python train.py --arch="convnext_v2" --model="self-supervised image encoder" --dataset="rendered solids tumbling over patterned floors" --train_examples=97500 --image_size=32 --crop_scale_min=0.4 --horizontal_flip=true --color_jitter=0.6 --method="byol" --isotropic=true --norm="layernorm" --activation="swiglu" --mlp_ratio=2.67 --inner_norm=true --moe="expert_choice" --drop_path=0.05 --num_experts=16 --moe_every=2 --expert_mlp_ratio=0.5 --experts_per_token=2 --shared_expert=true --patch_size=[2, 2] --layers=14 --width=160 --kernel_size=7 --projector_hidden=512 --projector_out=256 --projector_hidden_layers=1 --target_momentum=0.99 --residual_init="scaled_by_depth" --optimizer="soap" --beta2=0.999 --lr=0.0033 --beta1=0.9 --shampoo_beta=0.999 --eps=1e-08 --precondition_frequency=16 --max_precond_dim=512 --one_sided=false --adamw_lr_other_params=0.00087 --steps=1800 --batch_size=128 --epochs=2.4 --lr_schedule="step" --warmup_steps=50 --weight_decay=0.4 --adamw_weight_decay_other_params=0
Rows from block 10 of a small self-supervised image encoder, named by matrix and row number. Rows with one number belong to one neuron. Each number is 128 + 32 x the weight over its row's rms, rounded and kept within 0 to 255. All counts start at 0. Numbers have three digits each.
After each neuron's rows are labels from the 100 images, of 14976, where the neuron reaches its largest size: "top examples" is what is common among them. Only what is clearly more common there than usual is listed. The data: rendered solids tumbling over patterned floors. In brackets: how many of the 100.
# gate: MLP gate (model.blocks.10.mlp.gate.weight, 416x160), inputs 80-159
# fc1: MLP up (model.blocks.10.mlp.fc1.weight, 416x160), inputs 80-159
# fc2: MLP down (model.blocks.10.mlp.fc2.weight, 160x416, transposed), outputs 80-159

gate.60:150109075120142110150057109137141097138066029115207156152132116130123169154130124178113131151118088165124144148211126154087147112138110158093170074130163095191166103120144114162107106190091110111140143176104111148084156109156154167153173151
fc1.60:157086134119114151120080137138174097101135034114194132154116126148099157154139179158176103180132154164142139115163150179150135085123087142072169048156087120168139176123147167155111107129054146158111145136126112160077158109129133125127108085
fc2.60:155118088115148125112110108141116132119071149109125099072114166112123159088102124161124092113137093181144095101126147104123133154108187135131061092148147175157134134126132083126081135099067133112136089137103126051092102188128144173148181086
top examples: light from behind the camera (54); white object (50); its colour: white (25)

gate.368:147133094158116114112142093106090111154141136136078103111123138187080046139111139114152085107115192098108098132123109146119036093109151126128189175110102172139133131133151086105132225134098165133099090117142058120147133141089106144114124149
fc1.368:129123110089106043141151133068097141186149163121116126096106136146155106093155147039126133058109147076093093186105083140100082106181188080126169193180136134165116085109154156095183114124162162171179157142155104102198135103106163149143083136
fc2.368:136099069097080113097101102171152136146095123117150083098098114124162153099154128158140130128122118145145122110098170148082154126113173106182070162114181190152147164102122079128069113130120090071145130085123058106107135164142150173195162106
top examples: its colour: pink (26)

gate.216:144121186104119142119149175106184073130177140115108097080099112128106108153101147123160121158124125121140123114164050091127091092147044148171125115101146139062138179165117136165143158145177088146163147123091115126151120145116108159095130110
fc1.216:146078169155109120103122091122136203112177127097172185189072206126152099160197129123141103152210128134171112145149110112119144147146125108162105086114129147143176103138140158143133140134139138119138128168134116127105143074154148116141133068
fc2.216:092102069087149073129142138106132171141122099125114092099114130184152143060153137089111127103139140162140135120145150157099132178092189111175088105068128161099091167069102128110083098088112104068183102113124107114111079230088154139092130193
top examples: white object (63); its colour: white (34)

gate.209:105163128092115132100100111155194157132092187161112188121175171143162119118079122184162142137113113108101087157082147062145105118150175111134120062145138161155099143114059139144136125091176152111132135130145122125152141103127163220116141156
fc1.209:147129153156089084178069141150083156083143110169101127169149150104128114166100174119138066159158181110154151153112076148105121151122064178121083169121134164134133151107101129112164133102097148125112160157125188085161150065109158100069093100
fc2.209:104113073105106135154128129131098188136136113131137078121103118146122123088143138165136142120139115180162185095117157118079131201118206105189042121115145193168117168080099116092102087126082108110166158086122060077097110176149150139137166144
top examples: light from behind the scene (52)

gate.211:046126083161113150146169139170129165193076159146098139150117128107117109107127112157112172155161081151094128104095093155112109182105087101138108149121081124050164109088125059122145100068124116160118117076110234109146156107162140149068133118
fc1.211:099073088134100173098140126103104172076142138096145150157130184162128099141116149177146123110057194132116112073180158158140111144130190074135104166041114109176104153118159140075077087134112139084118144144126137150103067146134071134176113129
fc2.211:093114060045179144137064117118104165147127127112147135112139141160111135072100130156144120137103125151160133117088136136112130161151133084172051110127180156177135142142124099102089060124096107073179142142122080122096105165153159187134128127
top examples: light from the right (54)

gate.356:096098113133147151112105160119120147124140139121165123092156115129126078152073091146115160094149170105086075112170097089083144089043138136143127132141155112150113044131160091125131142117089127143152110140128177165161084159137106099133095134
fc1.356:147091153079147130148121106149073139131087126164080134171109177128150132132090162135150130166130168127084145113143127159142147160111134134101106165194126090098169123123118096139087071148080135184159114060107140145120085075097140137128151108
fc2.356:096087073111157126111101127122128160106094134096163126106109131173127089090117126161113129134120122158184157115153143109089122169127137067149066124092159159164128177129098063105106061104101168060171116133151085139117106198092164166087159149
top examples: count: four (53)

gate.364:138144103128111121098117148091128073123165107168128119093160181132095184199136157071220124112173123121154165129106081154097093079131145131065097215072117108113137184097123067116121141131116122161100093165128090153109114096107146115144104091
fc1.364:098126134091107156144137143098143118147160079127205120163126123113130157170147125037164151098145135084106122171116054180159124144140133140086101143062142083152106159141153160089164127155163151165130131179105111173056116130092098106088096084
fc2.364:084094100061141094089072163109098144119141104085150093098123142171137084093138135148116123107146100157117147144125167192079121164147132101122068089108178158137123174132103112132148086156080141058166062164139147103114093206106185148128186147
top examples: green object (40)

gate.233:115179161142163160126150067192158130101131055145107113124175178193163082172183126125172155146162151153084156196146160114204171128127091097087099128081150130176119150137119098145117121160172105127113137078173129118146137057157127127132099142
fc1.233:122101133118099163135157125114098102159138091127181089188146109074089151118078157135161114119176165133063095145145154160055113147117109126102099123106142153170145115102058078070111090145132112076105128131154089188201118100100123155110100072
fc2.233:084114050083111100102085120125128154132115112115165113113111118120129110103115096137137135160114125167174122137114138104070149148127115084184080131106165182142108155114087081127116103079111119077132136131179084116122110235100158186136144166
top examples: count: one (52)

gate.326:129136095130111057125096102085119028060116153141128142115135137135124122136101140109079109097108133138096154146118119110124074175079181120119082191134156080171144145079101156151149142077136134133145078078135132121107181109183137134138112160
fc1.326:047184158153150148122090086147090127066134168085105185115099119135127106145138120171103144117124140146108120142146101150155129168099128102121153092108085157171109109145129131116133158094142089119139100153143106111104116102169108070095119144
fc2.326:098142077082129075126085080117130145154129128107146133116123134114146102078138129134167125080111109141167140123136120165116128187090195104115026108119140171173159167093119094093086114147111161081176103152107114062119086198119153126115155105
top examples: count: four (47); teal object (39)

gate.290:122155108171125114102163151142136192133095090135118104119111192150121072102110075087088106120138098154116113167164073150142108129149204119154168102117156163114130103129102106095142201056220130077097114136133153144147117139170129129137136125
fc1.290:136192099148140114111090169202104138114115081127227188193170110128109085129169127186124147086084134106159187188095149114142116125107119124093105124106172135106129124081157137161127120118096128249128135142134110146115108139092211113176126107
fc2.290:060147065103157103129108146071112170136127123153135135124141134148124106111145147118119123122160126181187161118125156118141081197101148111183087125140149167122081167104118119102118057137115149088163148159191106107122092182073157181137110173
top examples: yellow object (42); its colour: yellow (32)

gate.44:062138140166121105129173116086120126159155115146090081071139109089119221144161131122148134144135103112170188129114200117119094152196142127121127104138162149113162115164094110107152109100163160098081138128159105118095146175116090122136140121
fc1.44:083151127140094110162161122125116123149135130161128098112147177051109241097168134151122127126092099129163176072099228125132141115160071190053126100127159129151088165119155127098137126130137139133135128086115112082121159129117110132136107063
fc2.44:136128093130085116071171146116100174163134132155080117122132075148153191140139133081171223094142122170129147146150170165077129193119161106124104119114103157109092188163125112185105143133101074119129071169156140120097146166114142157132160122
top examples: count: one (76)

gate.128:161125113087063128135104105152115167157129159109065016150181159154145203197153103187128157140126127158114118145201138094172142120160150102133171101080149152116115111121163160149165123179075133118122159072133123126075142109183137146154162152
fc1.128:090127115141183123109150122081143084105147085131173174116085105116093093075150136124139097129101125104107127109116133156086128186136126162091088121180130111170125145146093103103095169079199110117134108198114092148166084184092120149096083041
fc2.128:164117109159085109085186091132198105109142127149123139103101158052114157148160101132127181148113196078138141132124124052125138178122144101056126146094071166135114134121121133101096176098153094142119049091212097087161156153210128128157122116
top examples: light from behind the scene (61)

gate.12:083105138051089098192125168126120144060123183114154135191113118069104112119088102174101114128105105131083125106100059142168108119081129177101158120130163125120107107084145163063145175108118100121072111118129107130173154154161103120130135135
fc1.12:103146098170109111138163118122121093108112109097171098171117158169128100160160105170124134164137194133083130112159159137145100132146075101111093103105105090144075118155156138147146071176125123156119124101184182161119093158110178163020104127
fc2.12:080131032070134087076110103123121125148133143119149124090152117172118128121131119150113106125151140135134159126110134131065101169119122068138063105122149151142099158093072120149093114112140119108178134126165100084137106233147105181080176169
top examples: light from behind the scene (57)

gate.192:114107156123119114180172155122073178122149121159150127175127196136118146139125155156194118109129066114167112142145145183139112160094155066152144175129137146141107128105124047126137122174120102150088130115148185144090152141097149167117128091
fc1.192:117148172149090128104117115114105128159153158099122176101119113116186122138162095169118125114156109142108121105076157081087127117138088101176072114091132136067146143167178111162123137166098165175140126119134136130066116177115134171100109146
fc2.192:089118088151176110120090138083158166147114099118130130059130120187129146091095108114154135116134104168127089090121148130142092136115138109092115085111140203141131155109114118115111121139105152060122174109115107061101072191086138159156168175
top examples: light from the left (52); white object (44); its colour: white (25)

gate.50:223165085149099106171143124149112136169139135115109108108080113097115184042146126166163143135173211173145149108137172170154148116153139147128171130124110130156169174176153188131124131131136080113139153207123136085104148119129182105154203135
fc1.50:081140116136193120133173104145124125128111139146114073107171123167113115148153148100136147161113080106155090117142113129148145150145048094107063146123168128118134134205152128120176185098119092137200123161122179118121122166083109117113145113
fc2.50:114115110128177106077094091168128137158073138104155104137078149123109144127095121127173167141089153128144119131116138136094116154130175101128096070098162193126125156104096093149117119073078128084155092100168110107077130213090137156095147122
top examples: count: four (56); yellow object (41); jack (25)

gate.119:135026134163060087094168201091072149156135120177123205068140080133095100057128183068137098157129096113144139135163117148071131193143099077124145148097147131108111121161146122181115169111180138133101167141124137083142170126143136118116136155
fc1.119:176116199102119147112107141135151111087160125152160196088120096107108166132151147125113173156082151126084124162123096137090128162126170144144118083139148133149141160118133121124106098060117066148146069164129084110166074174134151135139102181
fc2.119:106113082109108119141083111122101179163162144102118121125133124129142142107163108143132089101139090151160156101143176154102128141089140076146057119092146188150118214108123081131078090140115151067178121167110131087073090177127161191123129127
top examples: its colour: white (26)

gate.406:097113114122145170101207192148103124133166155193092125057144119116101112170146097089233127137085121151080182149117123146109114158145120120146107135134114137150111128119152175087127150145140162159135093092122077141055117113138165131205129179
fc1.406:156094140127067033115128144152155114067146170069107111118161162071140124138053139101106102139159131105076124186159158149085107145118139189181129183090132139153149118167150156178080151104160115163175136180116136137112132101105120155074193098
fc2.406:106133051109124150112110131111140129114085130089128063119067154145127123060138153133141101136082123189176120131130141085059138202115118125190102122110131162150132182109074083140068096094106081088137127115183083128085126181137149207133154150
top examples: pink object (40)

gate.402:135121126147108145110180174140112136142163134149025098145124082141136211157152196086157159122148143126120143116167178090143135121153103118194153154077129148158154116157156152154163158139087134142139143177160124126097128151120138121089161139
fc1.402:127107156129092151111181144146121143127161158149044084123136084163115212145162189111142158120174135148134122099173186083114132123181129068168116113088125150154158120160152123159160154134073134127129146182164160088127099119125112138067158139
fc2.402:073124097120150122145089182056118165137105136076125143074169088177130112130110188101151121110151065151141136104083123191162101129148092107150130080157175157134118148117109108140153076145115165134152194164105140125068087167067132193087138168
top examples: its colour: green (26)

gate.23:124127118151138108108140149159135137148110188101108111121134149135089074217146115147084135112105138150128172128128051167146131095150053047201143149089063116122087095132128114120104122129042137084158105067129099113083140156124148148181205181
fc1.23:121148086114125134110121050218113117147133180159035059152091190144147107123122072160092155130111138069128107166139094082151141126110132103122136089051168197073119124134104095104152138163133166110136140152121188104117107131204155159083173113
fc2.23:089140119110161120119072143146093166133083136137188128143141146078151099114097144207179112152091086083155086124091155183102096126163124104123071132143159108190144117170126098166152059157105112100131112124118100154096100117074129176125157099
top examples: white object (50); its colour: white (30)

gate.375:070093172142115125101135116124136177179105147113130154136156140099138144152092163078185182152134086123106172101057103151100137115115155132129103136139123139137075104177086151110068144100101130117132115157160152154087126163121038148164138130
fc1.375:081093062187139115162112126123098225076140146140092124199142125137130188122161190106117124100137176085162139117093084133162079130110153177151083072073143123092151143104116088129174107090121145118144135091138103114131102194154097123155148178
fc2.375:123121079140115094103143098140130187159143077113098092114111100143151124099134110156154073129130098116143130100145148154076133164065172106149034129130154201137152139072118095109077094116101122098142108109097085086080084201127136126145134122
top examples: light from behind the camera (53); white object (41)

gate.312:186137154103118125133034125131109143125161171096221121051172101166180170127151127131097118149212125177089095121170101131088101086159129112092163091108138127162119143120168112124133108078086126119159201143162102133066094070080147153130136179
fc1.312:124103108184081134179152144082143131085134091138103118128127108077112062154090130112119139184089120063146113093107091157183111133153116163188139107067122084105096149121098089109120189116137099103084103076114115139135155175166101081181130179
fc2.312:113142117075179098118125135093139181118083121113155103111130141202118119067153125095108088131157134132164145103139168175134089168109190130132088078076151169122075169097122137098106094114095148056156149136142113085135096241076150133116146172
top examples: light from behind the camera (57); pink object (46); white object (44); its colour: pink (31)

gate.139:154170088109111110087066144149142115164122158176097118147131077133145072139150126106117090095089094118111113165075149153132126139101139149163139079149137163105091097121161116086182119133134172168115159071098142153086129057133154101101146160
fc1.139:138124113092141126120156129184100172159148235141128117123132181174155111084108154109120122164063161060173106075203123140121119088178171117121153143146148166061141111124112131108185148195097102111109121139107201149103162094122109157172111085
fc2.139:119124055114148121173111064154093160111122138135151133078105131099113093137116164185131159144125131130172153126092141073129132171121144089162059143128152198163156155111105095087088108095105130083154112141169085086108094193146097160142155110
top examples: light from behind the scene (51)

gate.88:073130120109103131145134146124120116070151111137096085122182144143133166140133156126141126108101138123126137079130087129088137076179136062143107124188138131101125130185116167144178084198136130138161154135127237176070235094106164137150155146
fc1.88:150074126058108147120134102145086125129116112072115114135125157104164095195126114138088156170168139101115139126146143111138144090098139150150156122101092144101099109129114191109143106091127134100135152153129146115153191043216123122196133177
fc2.88:105100096102148133123091092095104164122116142085141104089098153139157084124114132169147110096129116188150170090099158170103148152123130102105055086114200158185094196146156105136083053145102129083176094127097089108112098179119153150134157138
top examples: light from behind the scene (77)

gate.307:140099118110123149093078129069134096131098107172128087114141095107112143178137094129089125100177143090094151086141160122153126112159132187090140067141111136131167122145104111081090059155120083147108124103163144131123049099136089198162085161
fc1.307:136105097106103155128067160126153121087116106079064089132188147126094105081145105100086133138169115126107118097129099131152130069159119161095121152108122155143130132130090114112150098144137150179144165138114093172191158100113188097096121116
fc2.307:116103064113111128125145124153135152159076142110124151083171130135144140114106082128161119079131131125116123116132128134088126176098144087166057091126144215175107141108127095115077098132122126103147115087161106112091101193120143148159175146
top examples: light from the right (52)

gate.158:144138194109128146097033110247112138109092108113201116137149066157148134121108106156124164149103123118104151135183156119125087115145080118105090217120152068141110122111137137156147074180088135166137158117139142097104095170141125170110147090
fc1.158:083144151134104117079168132058137128119130167152049150122144139122137136087166121103124100142131161092145158134029097131181116164127213124163122072180149126081141118155095140143125165085179132067112115155152109165164112064150116091165136200
fc2.158:110124103086165093144180134128122184151141101192159141088136157167177106095119161147167086090177174109153165094135108148177126163088151093190099151140129144104117107095091186069138098103139097093115116151160120074150121101078117134109106144
top examples: pink object (47); count: four (47); its colour: pink (28)

gate.110:121160156171143153155107152108151184124127135110101104181077100149107095106117126072086142106122159096136103077071154072092098153158068083142148100168115113163156126091124106151112115186170173075114095102131190062122120087182103111174138117
fc1.110:125093146124145157110167114174095159118153111133132118130165108144182106153089156111125163225080132061131130137154103093148061103106094135138125175057149153165160122107124117106168149099175130114134131092161078082099220155165107112139110191
fc2.110:135099080090114123095109098135141150124088122138162105089108137158123138104156121164147081133113119147166085120104151131061141135107150097130041112131185158168128160104124075171109106142131096112115134071124102111065094187122147163154180153
top examples: light from behind the scene (50)